From a checkpoint of a small multi-label image tagger: 1.99M parameters, layers 12.
Rows from block 8 of a small multi-label image tagger, named by matrix and row number. Rows with one number belong to one neuron. Each number is 200 + 20 x the weight over its row's rms, rounded and kept within 0 to 999. All counts start at 0.
After each neuron's rows are labels from the 100 images, of 14848, where the neuron reaches its highest value: "peak on" is the class under the peak. Only what is clearly more common there than usual is listed. The data: simulated fluorescence microscopy of cells.
# fc1: MLP up (model.blocks.8.mlp.fc1.weight, 480x160), inputs 54-80
# fc2: MLP down (model.blocks.8.mlp.fc2.weight, 160x480, transposed), outputs 54-80

fc1.421,182,213,179,227,200,214,210,211,215,199,178,218,198,264,207,196,205,200,194,186,214,210,206,211,211,213,197
fc2.421,214,203,200,189,252,221,179,185,188,218,212,230,203,156,201,237,190,186,205,236,195,192,182,201,213,225,180
peak on: nucleus

fc1.140,209,187,204,184,222,193,215,206,193,208,213,204,191,191,216,146,191,154,91,192,197,204,216,180,204,162,190
fc2.140,162,228,181,214,214,193,189,219,176,215,181,200,190,204,180,198,246,208,250,210,227,174,237,185,214,186,203
peak on: nucleus

fc1.329,236,198,218,214,184,220,177,189,178,165,204,204,190,150,215,208,226,220,202,196,204,196,202,204,164,196,201
fc2.329,190,245,203,196,221,158,205,230,200,238,247,191,218,198,208,216,199,198,195,164,212,222,196,202,187,204,209
peak on: cytoplasm

fc1.171,188,184,169,191,201,205,220,171,188,197,202,199,222,220,205,228,189,193,137,222,200,195,179,250,229,205,184
fc2.171,189,195,201,193,224,216,171,185,215,200,221,207,233,206,194,200,189,157,145,199,220,183,185,230,224,186,201
peak on: cytoplasm; nucleus

fc1.81,176,203,199,205,199,186,219,162,234,191,210,202,206,215,233,200,203,199,216,209,192,169,183,265,202,200,196
fc2.81,164,217,177,212,181,190,194,204,199,179,205,213,207,200,213,173,230,171,220,193,205,175,195,244,200,198,193
peak on: nucleus

fc1.40,193,226,193,221,167,178,196,219,196,232,198,170,202,206,182,183,224,211,210,211,233,173,176,186,209,206,193
fc2.40,200,189,167,216,213,203,210,173,217,178,227,190,218,205,196,216,212,199,225,246,256,221,156,202,228,216,194
peak on: cytoplasm

fc1.419,217,202,221,189,200,226,164,215,177,199,194,188,233,209,210,153,210,194,187,200,167,197,192,204,190,170,180
fc2.419,180,180,200,193,204,202,169,205,199,185,178,189,114,183,209,240,189,221,194,222,235,188,216,195,210,212,208
peak on: cytoplasm

fc1.173,215,178,209,168,191,214,204,197,218,203,201,205,194,213,213,216,199,225,233,244,247,172,186,191,177,175,159
fc2.173,214,180,211,221,167,179,212,219,194,199,164,179,219,205,198,183,208,206,204,232,209,219,200,204,207,205,195
peak on: cytoplasm; nucleus

fc1.12,229,209,188,192,191,182,191,187,198,194,188,212,194,158,219,190,206,206,199,197,194,247,165,184,205,193,183
fc2.12,144,201,195,204,203,207,159,190,191,170,200,192,149,204,199,172,241,212,247,209,232,186,210,215,243,232,202
peak on: cytoplasm

fc1.231,155,181,206,202,209,182,220,176,193,202,194,239,220,255,201,197,209,202,185,210,240,196,210,212,185,214,175
fc2.231,214,192,196,189,211,184,191,197,192,199,194,258,219,173,214,220,227,196,199,232,174,201,203,185,231,218,174
peak on: nucleus

fc1.389,177,178,203,184,184,176,229,191,198,200,202,210,202,228,193,218,224,212,205,185,202,191,218,197,201,177,193
fc2.389,231,183,195,210,206,192,187,239,194,203,188,187,203,153,212,198,180,215,219,198,200,203,195,206,190,229,217
peak on: cytoplasm

fc1.285,219,196,178,236,167,192,179,186,169,215,188,182,213,212,189,206,161,196,170,189,190,194,205,197,162,224,197
fc2.285,215,181,195,184,219,210,211,217,200,227,213,188,212,164,182,212,212,173,193,219,217,213,176,205,219,211,233
peak on: cytoplasm

fc1.85,195,170,206,210,200,190,207,215,149,211,208,200,187,193,155,163,201,197,133,192,198,212,167,220,182,215,194
fc2.85,196,189,185,179,204,192,220,206,196,174,214,200,172,191,194,175,186,195,157,169,222,227,171,221,172,208,201
peak on: cytoplasm

fc1.298,185,188,174,193,190,222,220,189,189,227,190,211,175,214,214,204,176,225,177,215,193,197,209,256,198,208,189
fc2.298,156,193,223,210,199,212,188,201,205,211,202,209,169,219,208,214,203,201,164,215,177,208,192,223,237,189,193
peak on: cytoplasm

fc1.225,173,201,210,204,179,200,192,186,210,204,208,219,207,217,196,204,205,210,151,184,227,205,217,209,175,169,202
fc2.225,197,190,226,198,200,160,190,230,191,204,194,201,191,219,213,224,201,194,170,209,207,204,218,156,209,217,206
peak on: nucleus

fc1.99,207,189,227,202,209,187,211,262,196,203,201,201,180,208,213,163,183,172,198,194,212,207,212,226,212,188,192
fc2.99,184,224,206,224,202,181,184,236,251,142,185,176,203,216,218,201,211,194,207,203,218,182,205,194,177,184,168
peak on: cytoplasm

fc1.476,196,179,197,209,218,178,218,191,183,204,190,211,239,200,229,208,185,251,188,200,194,206,211,198,232,244,217
fc2.476,174,198,187,222,176,174,220,236,199,215,194,226,134,221,192,234,194,187,210,194,211,200,194,185,193,188,203
peak on: nucleus

fc1.163,200,207,158,205,211,200,202,232,210,196,203,176,200,206,217,218,212,205,176,172,207,225,220,205,210,207,196
fc2.163,202,204,218,218,218,185,216,187,217,189,162,146,212,207,210,177,203,174,209,191,177,178,184,204,209,181,187
peak on: nucleus

fc1.338,213,202,202,227,222,215,154,212,185,193,229,186,181,207,177,139,186,165,206,197,179,189,187,174,224,223,214
fc2.338,191,182,183,199,204,211,178,196,186,201,199,207,159,213,179,164,215,171,189,198,178,209,174,197,221,210,218
peak on: cytoplasm

fc1.264,196,190,198,206,207,193,187,230,208,202,190,181,226,190,176,207,198,218,216,193,206,176,198,248,214,170,198
fc2.264,212,209,196,177,214,198,175,153,233,178,190,215,177,209,212,223,214,194,201,236,201,218,204,150,209,195,211
peak on: cytoplasm; nucleus

fc1.177,189,197,184,198,185,190,190,202,207,209,193,193,219,206,195,184,218,197,168,155,195,162,250,242,231,204,196
fc2.177,217,222,198,178,216,204,242,219,192,189,168,187,213,223,204,226,192,195,166,243,181,192,197,182,166,225,191
peak on: nucleus

fc1.48,182,189,195,193,216,215,200,206,217,217,185,197,192,193,229,194,167,162,148,185,189,215,185,205,166,115,208
fc2.48,202,207,173,205,220,217,191,223,171,203,201,200,171,207,187,205,199,179,228,195,214,149,237,197,191,212,173
peak on: nucleus

fc1.410,180,177,197,238,168,193,209,241,185,211,184,156,203,224,197,209,202,201,185,218,174,197,175,193,185,218,241
fc2.410,164,172,221,195,189,201,196,175,210,224,191,251,180,142,175,198,207,215,213,205,207,208,225,178,216,196,236
peak on: nucleus

fc1.402,177,246,220,178,196,218,188,193,220,224,180,195,195,201,231,200,177,251,215,240,212,172,220,197,210,241,118
fc2.402,223,191,179,201,228,208,188,192,218,186,241,188,190,196,205,234,206,170,194,222,212,203,202,187,221,178,213
peak on: nucleus

fc1.246,191,215,228,246,163,176,245,218,214,186,215,240,230,205,205,195,202,173,167,185,195,208,210,225,245,191,175
fc2.246,201,224,227,215,236,205,194,181,168,207,182,166,187,204,196,190,213,204,228,181,195,188,214,216,182,208,147
peak on: cytoplasm

fc1.260,203,200,208,205,217,164,199,178,186,179,217,224,222,211,227,175,193,197,268,227,206,174,199,212,211,178,205
fc2.260,195,228,179,180,201,209,166,219,216,180,219,211,199,192,195,205,214,172,251,200,214,169,191,193,197,175,190
peak on: cytoplasm

fc1.126,204,172,204,215,209,170,162,192,209,193,213,207,195,207,223,180,195,139,258,209,185,180,194,170,208,207,237
fc2.126,159,204,178,198,180,217,170,206,194,213,207,209,194,204,209,208,221,134,244,212,211,188,183,167,201,189,203
peak on: cytoplasm

fc1.3,185,234,184,217,221,214,195,161,203,227,216,191,200,227,208,208,166,211,207,192,201,192,199,180,237,198,134
fc2.3,235,178,182,225,196,206,214,211,254,189,203,176,191,191,207,198,204,172,196,209,214,202,207,198,228,188,224
peak on: nucleus

fc1.161,219,214,217,167,199,216,184,207,215,193,209,197,217,202,142,217,209,215,167,195,207,199,221,224,247,199,185
fc2.161,184,197,187,166,203,179,192,187,234,188,183,223,209,181,191,219,251,222,208,214,191,205,171,205,195,223,210
peak on: cytoplasm

fc1.178,229,200,195,193,180,217,183,186,204,209,175,216,213,214,222,170,196,218,187,209,225,216,188,220,188,213,216
fc2.178,185,192,203,185,213,177,198,256,210,206,182,198,222,211,215,200,224,181,234,199,186,217,256,190,205,170,190
peak on: cytoplasm

fc1.149,201,226,174,208,183,223,192,175,188,190,191,166,204,206,234,216,217,196,189,184,187,200,160,178,205,232,196
fc2.149,216,220,188,233,179,199,197,156,149,183,207,164,206,224,200,188,235,205,194,158,196,226,195,188,204,205,162
peak on: nucleus

fc1.379,227,212,209,168,221,182,180,189,181,195,196,213,158,201,196,195,185,235,236,211,186,228,219,217,172,208,205
fc2.379,221,199,211,219,219,210,167,199,183,196,199,197,158,183,185,225,194,212,223,199,180,212,214,194,224,204,198
peak on: cytoplasm

fc1.396,198,204,212,207,198,200,261,174,216,206,222,204,194,213,214,177,188,194,202,172,206,183,201,230,169,178,190
fc2.396,208,171,210,220,213,222,260,210,179,173,216,200,203,186,198,183,196,203,220,157,198,214,216,232,204,190,216
peak on: cytoplasm

fc1.333,181,200,185,223,197,187,216,205,218,181,225,193,210,205,208,196,211,186,202,171,210,207,211,198,213,203,182
fc2.333,219,203,222,218,216,209,209,222,214,227,188,211,197,212,197,183,190,214,205,189,224,193,198,221,213,210,205
peak on: cytoplasm

fc1.119,207,200,209,203,229,212,221,180,208,180,165,225,183,201,179,189,177,213,211,175,207,196,152,213,167,227,199
fc2.119,175,182,201,160,230,201,227,211,195,191,200,201,193,193,208,181,194,173,192,220,196,195,192,232,206,225,207
peak on: cytoplasm

fc1.197,210,218,181,209,209,218,201,208,154,203,193,199,196,219,192,213,180,208,197,184,195,206,206,200,216,183,181
fc2.197,208,170,174,212,187,242,232,232,163,207,187,244,199,199,205,204,192,213,204,181,175,227,187,197,195,181,163
peak on: cytoplasm

fc1.31,147,195,198,204,189,213,184,187,218,177,214,185,217,194,163,143,200,169,216,191,202,169,179,167,189,204,242
fc2.31,152,183,219,177,175,224,218,178,177,176,165,216,228,209,189,164,217,197,211,195,214,194,168,204,205,213,208
peak on: nucleus

fc1.414,194,214,176,223,167,156,209,177,204,221,198,203,271,175,198,246,196,180,203,164,175,220,186,218,198,187,201
fc2.414,167,186,212,189,210,242,211,228,204,214,193,208,208,189,235,188,216,198,157,198,211,187,159,207,224,175,223
peak on: nucleus

fc1.460,207,218,189,199,197,182,134,196,241,177,213,205,204,216,204,225,203,206,201,189,199,214,197,211,186,211,202
fc2.460,233,202,204,211,229,217,113,224,193,190,217,204,208,194,186,214,206,195,206,183,210,201,209,199,200,195,215
peak on: cytoplasm